From a checkpoint of a small contrastive image-text model.
Training: soap at rate 0.00089, 5100 steps.
Data: trained on made-up waving flags, 6.7 epochs.
Rows from block 4 of the text encoder of a small contrastive image-text model, named by matrix and row number. Rows with one number belong to one neuron. Each number is 128 + 32 x the weight over its row's rms, rounded and kept within 0 to 255. All counts start at 0. After the name is the row's rms in percent of the matrix's.
After each neuron's rows are labels from the 100 texts, of 14976, where the neuron reaches its highest value: "fires on" is the input token at the peak. Only what is clearly more common there than usual is listed. The data: made-up waving flags. In brackets: how many of the 100.
# fc1: MLP up (text_encoder.blocks.4.mlp.fc1.weight, 512x256), inputs 172-255
# fc2: MLP down (text_encoder.blocks.4.mlp.fc2.weight, 256x512, transposed), outputs 172-255

fc1.418 110 [107 111 142 122 137  87 120 160 165  67 177 133  81 163  93 136 174 139 118 123 123 157  97  80  97 131 152 127 116 145 140  80 154 194 125 142 171 216 150 119 165 147 106 150 140 138 112 118  99 152 113 134 126 152 112 113 166  88  90 190 124  79 120 109 115 100 143 118 119 148 128 151 166  83 141 151 134 170 117 106 128 107 149 199]
fc2.418 108 [104 129  88 101  88 133 120 111 119 125 200 113 109 161 143 147  16 106 145 139 112 132 145 108 166 163 147 172 130 141 113 125 146 121 114 127  69 117 141 155  68 130 107  98 108 115 132 114 113 157 142  83  85 155 102 209 108 113 124 143 124 147  51 132 112 132 106 131  85 134 171 158 116 164 148 119  76 163 157 167 113 168 123 147]
fires on: "green" (100)

fc1.49 103 [113 123 148 122 169 128 110 115  91  68  96 150 167 150 101 150 122 129 119 196  91 131 107  88 161 138 125 153 129 104  91  99 136 150 129 130 103 151 100  72  95 146  92  50 132 140  85 203  84 126  85 156  85 142 138  86 151  86  96 114 135 126 136 120  99  81  90 116 156 112 115 129 152 104 158 132 148 176 103  99 140  99  73 145]
fc2.49 108 [150 145 126 142 132 115 123 159 129 142 152  93 156 171 226  83 151 126 129 128 105 124 141 166 127 181 107 153  78 125  95 102  93 103 108  83 132  55 127 138 156  83 117  74 123  81 180 107 179 135 151 146 157  92 145 120 149 183 131 121 136 162  86 112 109 118 152 113 149 128 141 117 110 182 163  91 122 108 106 143 102 182 144 125]
fires on: "and" (100)

fc1.293 095 [189 147 162 140 113 141 116 104 108  92 142 164 131 103 137 118 119  82 175 115 138 141 128 101 131 151 143 147 100 151  85 201 109 107 157 114  56 162 100 113 107 131 148  91 160 122 107  69 122  90 121 203 100 132  65 142 122 187 136 209 155 103 168  41 127  89 156  85 147 139 120 130 112  90 143 128  96 173  94 162 166  99 139  73]
fc2.293 101 [ 89 162 155 135 109  82  97 150 172 120 141 147 137 107  68 129  83 137 147  94 156  93 181 141 135 104 135 130 154 124 147 120  66 192 103  98 126 158 144 105 125 167 158 104 139 155 130 155 124 154 113 118 122 113 110 165 163 100 149 105  72 128 158  78  58 102  77  96 103 148 128 129 103 149 164 151 125 132 104 137 180 128 105  69]
fires on: "bands" (100)

fc1.484 105 [154 134 139 141 158 120 143 142 195 149 120 130  84 114  98 121 124 130 133 155 112 133 130 162 174 143 147 147 107  93 140 122 161 117 122 184 108  88 104 124 133 105 136 101  99 107  97  68 103 128 180 179 122 102  94 149 122 166 181 148 107 114 121  94  83 187 126 109 118 156 116 195 173  28 106 140  91 140 117 111  98 138 130  81]
fc2.484 098 [176 170 103 116 141 129 115 137 149  83 112  97 155 101 168 116 128 126 136 125 141 214 123 128  97 127 116 127  72 155 127 122 137 137 150  78 101 168 213  72 103 151 140 163 154  58 136 163 159 141 153 113 117  71 130 141 163  79 107  59 137 146 162 145 107 123 126 135 199  45 185 117 107  72 194 130 159 173 120 124 168 144 111 208]
fires on: "green" (100)

fc1.13 096 [147  77  90 112 144 142 113 143 168  78 164 127  54  78 140 107 135 121 121 116 159  91 167 158 155 160 105 178 121 150 138 130 138  95  99 101  53 138 202 145 163 132  82 144 111 161 160 143 144 153 182 116 102 143 141 133 111 159 101 126 122 121 153  73 127 164 125 106 131  93 157 157 157  97 136 127  95 178  66  63 159  74  32 125]
fc2.13 089 [168 117 127 107 140 117 117 135 106 137 117 174  65 133 129 138 146 143 149 121 162 142 135 116 146 100 123  62 156 153 106 124  84 132 159  77 138 121 105 119 122 190 104 127 121 178 138 131 208 143 124 182 147 116  92 102 141  66  73 110 188 159  67 158 118 122 135  76  83  76 104  94 106  96 156 155 137  90 175  88 168 139 188 113]
fires on: "and" (55); "green" (24); "flower" (7)

fc1.91 113 [114  81 140 107 175 154 130  74 131 123 152 122 127  73 114  87 155 119 153 136 137  52  94 149 149 141 103 115 140 128 133 163 113 115 147 118  55  64 150 152 143 100 119 145  93 145 165 202 152 143 181 107 148 211 142 148 150  97 190  96 153 124 147 145 137 136 138 145 149 184 100 126 107 119 119 132 171 101 154 189  93  98  86 162]
fc2.91 119 [161 139 144 166 133 141 127 130 153 154 106 127 136 199  96 143 103 148 145 137  96 193 129 152 104 103 128 109 130  35 136 100 169 104 135 185  70 170 132 111 150 147 148 117 184  45  91  96  80 135  90 117 110 166 134 180 120 126 124 160 167 160  54 152 200 137  79 107 176 138 139  93 116 136 174  76 108 108 118 137  87 119  81 140]
fires on: "grey" (100)

fc1.489 105 [166 191 178  77  66  44 127  83 120  78 132 123 108 121 131 108 133  87  95 125 176 142 147  98  87 130  63 155 168  92 169  90 150 141 137 135 170 167 109  97 134 106 139  88 162 119 131 157 164  90 190 135 174  94 159  71 111 160 102 138  93 129  71 123  83  89 141 122 112 119  87 105 136 126 201 131 124 135 125  85 133  91 111 149]
fc2.489 107 [120 120 127 106 127 119 120 143  92 188  90 137  80 156 171 140 115 140 132 111 142 150 143  97 132 202 159 194 103 121 143 124 163 135  69 182 144  76 112 131 112 105 160 165 104 131 124 116 137 144 140 125 114  62 121  79 108 127 172 134 104 163  99  97 125 146 114 132 146 127 168 157 108  79 125 174 183 121 133 123 133 237 163 110]
fires on: "and" (81); "pink" (19)

fc1.165 106 [101 150  99 156 123 120 131 136 109 169 150 164 181 169  77 136 105 140  90  74 132  87 155 111 158 112 174 155 128 170  57  87 121 110  94 156 203  49 107 145 116 187 154 143 127 118 102 149 172  72 101 133 118 130  74 173 109 118 166 106 116  85 195 164 122 103 110 156 133 134 147  82  67 121  77 143 152  87 155 106 189  68 124 122]
fc2.165 103 [153 142 101  80 144 116 167 160 147 120 124 125 130  75 146 119 125 187 121 154 131  97 159 118 134 164 103 120  91  85 112 164 118 135 132  72  78 149 108 161  59 169 151 143 154  87 177 143 147 126 107 143 148 158  99  75 117 144  83  81 144 105  98 175 101 173  78  95 120 100 115 180 120 112 108 161 163 180 130 140 143 111 157 141]
fires on: "green" (93)

fc1.378 102 [118 152 111 117 148 124 134 124 112 118 124 164 126 127  98 123 145 161 150 128 100  77 165  88 140 150 142  55 102 115 125  85 131 131 133 159 105 154 126 120  89 213 156 160 157 184  47  98 113 120 121 154 172 160 113 113  69 126  93 111  91 131  98 108 107 142  84 173 105 194  93 105 158 172 172  90 135 115 107  80 121  70 123 151]
fc2.378 092 [134 111 205 180  51 155  92 154 164 154  89 111 154 134 122 147  85 117 122 133  80 156 146 110 110 102 127 123 136 137 128 136  82 102 117 145 133 166 122 150 161 103  98 104 118 153 139 162  99 174 199 152 143 129  75 100  97 156 118 163 143 129  91 124 100 160  96 168 184 142 145 151 152  71 131 122 107 155  82  83 118 171  64 175]
fires on: "bands" (50); "," (50)

fc1.435 103 [150 112  43 144 136 165 115 131 150 125 170 180  96 140 131 146 134  83 115 134 102  93 144 113 133  99 201 107 140 138 112  91 106 121 109 112 112 130 146 121 156 172 109 158 121  73 139 141 119 140 106 186 164  93 167 104  68 130  75 115 120 108 192 144 125 141  99 160 124 125  74 157 139  64  53 121 127  89 166 151 134  89 117 133]
fc2.435 100 [116 147  75 154 132 108  92 127 102 126 109 134  90 134 122 151 176 102  79  76 187 153 119  91 115 157 122 117 187 122 103 114 140  98 129  81 111 134 160  94 121 125 131 165 127 167 174 122 164 146 156  80 148 144 124  99 145 120 103 120  49 145 158 170 155  91  73 157 168 152 178 144 181 179 144 162 122 129 127  92 138  77 154 174]
fires on: "green" (75); "and" (25)

fc1.151 103 [124 134 141 179 157 135 109 156  93  77 162 110 197 122 104 142  66  87 113 128 105 126 189 155 150 150 121 149 166 108 158  81 129  87 151 125 125 134  84  84  92 106 135  84 120 112 101 103 138 140 154  87 138  93 134 142 145 138 115  51 143 112 122 127 171 134 113 132 153 160 136 119 132  58 123  80 143 128 130 119 121 184  90 106]
fc2.151 109 [164  99 124 159  90 140 168 200 137 160 114 181 124  92 126 157 101  99 111 142 125 100  82 119 150  98 120 133 119 119 141 106 169 113 107 115  84 144 123 128 134  98 159 149  95  99 134  32  89 114 155 127 114 166  61 156 126 198  99 145  87 132 127 138 116 150  75 149 170  89 122 154 121  59 157 145 118 178 144 112 118  98 115 193]
fires on: "green" (100)

fc1.302 094 [163 148 207 105 165 148  94 108 157 159 103 123  70 147 100 147 124 127 153 155 148 114 108 101 161 170  99 138 157 161 108  88 154 133 151 199 170 145 114 165 198 121 157 105 132 155 119 118 143 137 165  88 100 156 118 155 177 211 113 127 123 166 125 133 103 145 147 114  93 129  98 156 167 132 147 157 109 109 123 170 146 103 197  96]
fc2.302 095 [138  82  76 154 134 122  79 146 160  87 151 159 123 158 121 139  85 123  85 110 113 102 174 147 143 143 171  99 149  86 132 172 119 122 150 130 105  67 196  92  87 147 116 141 152 149 120 137 119 119 140 145  95 117 118 134 118  81 167 127 137  44 123 148 171 132 136 157 165 167 100 119 111 131 138 106 123 141 119 142  71 141  96 161]
fires on: "grey" (100)

fc1.491 105 [ 81 195 149 114 133 149 124  90 173  73 154 128 125  98  94 132 162 153 111 114 111 124  47 132 149 111 111 142  71 121  89 123 189  97  39 114 169 114 128 123 112  88  95 103 111 125 139 101 152 142 144 122 145 106 117 120 143 186 160 111 134 141 101  96 137  59  91 185 141  99 114 111 138 107  92 139 163 100 151 114 153 146  80 123]
fc2.491 103 [106 152 126  66 191 105  90 142  60 117 124 131 128 197 175 161 169  83 142  80 142 135 181 144 129 147 110 133  91 110 132 134 114 144 123 149 136 130 147 152 110 136 130 134 148 133 186 180 104 153 113 153 128 117 129  84 115 152 118  97 163 177 125  82 169 116 159 125 156 189  78 136 149 168 120 156 164 109 102  96 131 153 156  84]
fires on: "and" (76); "a" (23)

fc1.205 093 [117 177 192 103 144  77 140 115 130  66  99 146 169  97 117 123 109 135  80 156 158 178 130 101  84 118 112 102 148 161 144 122 111 164 181 148 103 164 119 136  96 128  88 125  94 120 139  99 120 150 144 169 139 115 108 124 168 153  99 131 141 138 150 154 106 143 152  66 151 136 136 163 169  72 104  83 118 127 120 217 131 169  93 129]
fc2.205 097 [163 173 132 135 149 140 160 124 198  91 104 130 144 131 172 167 139  81 143 153  81 134 145 130 177 103  48 117 122 107  52 126 132 132 160 162 112 122 132 118 145 166 152  61 133  95 148 115 110 109 154 110 136 102  99  98 102 141 115 118 181 129 176 149  91 143 168 155  52 111 111  96 141 103  70 246 104 161 196 159 155 121 157 191]
fires on: "and" (100)

fc1.63 111 [ 72  96 163 129 168 119 155  98 131 120 171 132 142 178  93 122  67 190 147 122  84  95 136 109 154 149 138  76 131 129  72 159  74 128 126 163 125  81 101 176  79 151 126 195 190 109 108  78  82 179 173 159 115 135 122 166 152 105  93  94 187 162 103 186 104 130 111  56 152 146  92 119 151  75 114  69 135 143 147 122 119  97 119 148]
fc2.63 108 [104 121 159 184 114 144 127 121 159 182 156 144 160 114 162 119 126  83 101 150 174 138 147 126  86 148 112 120 174  60  93  61 176  73 142 128  70 166 110 101 146  80 119 126 129  80  86  80  78 115 113 111 129 117  49 138 131 132 105  81 113 152  84 164 118 123 128 137 165 134 118 152 143  82 153 131 157 156 108 105 151  68 170 191]
fires on: "green" (100)

fc1.254 106 [130  54 116 152 131  85 176 151 154 128 116 186 136 138 115 156 106 162 126 138 104  82 181 136  97 117 162 174  99 108 141 136  59 150 162 129 142  98  79  61 129 114 116 179  88 124  93 111 132 124 126 116 123 131  95 113 166 132 122 108 135 131  57 130 163 144  94 155 117  86 119 125 116  93 111 118 120 108 114 139  98 133 136 192]
fc2.254 115 [131 137 147 127 106 108 114  48  81 113  93 100 114 170 119 145 156 120 108 127 132 141 194 101 114 152  57 140 122 127 150  83 164  79 154  88 138 136 113 167  73 136 153 154 100 121 122 142 106 139  89 110 144 102  71  90 133 113 114  92 108 163 125 160  93 165 121 193 110  95 189 157 110 109 153 109 112 141 126 133 171  95  82 128]
fires on: "green" (100)

fc1.280 101 [164 138  68 112 119  97 126 138 118  79  70 136 158  94 125 141 140 198  66  91 138 103 120  77  58 115 126 140 137 109 160 162 102 115 175  97 139 110  91  98 110  98 132 122  51 106 156 180 100 163 138 134 135 168 157 138 111 112 163 163  82 184 169 119 147 140 182 186 152 139 131 140  68 134 134 110 124  81 171 115 135 134 117 126]
fc2.280 100 [179 173  95 112 157 168 170 104 127 119 159 106 125 147 113 102 142 125  54  56 158 148 192 120 139 141 112 124 161 115 101 186 127 107 155 141 157 123 141 104 139 129 164  97 167 109 161  97 111 150 133 148  81 128  97  67 127 104  84 157 122  84 100 118 116 147 127 155 131 118  98 106 105 172 211 138 140 133 127 129 123 139 114  94]
fires on: "flower" (82); "rhombus" (12)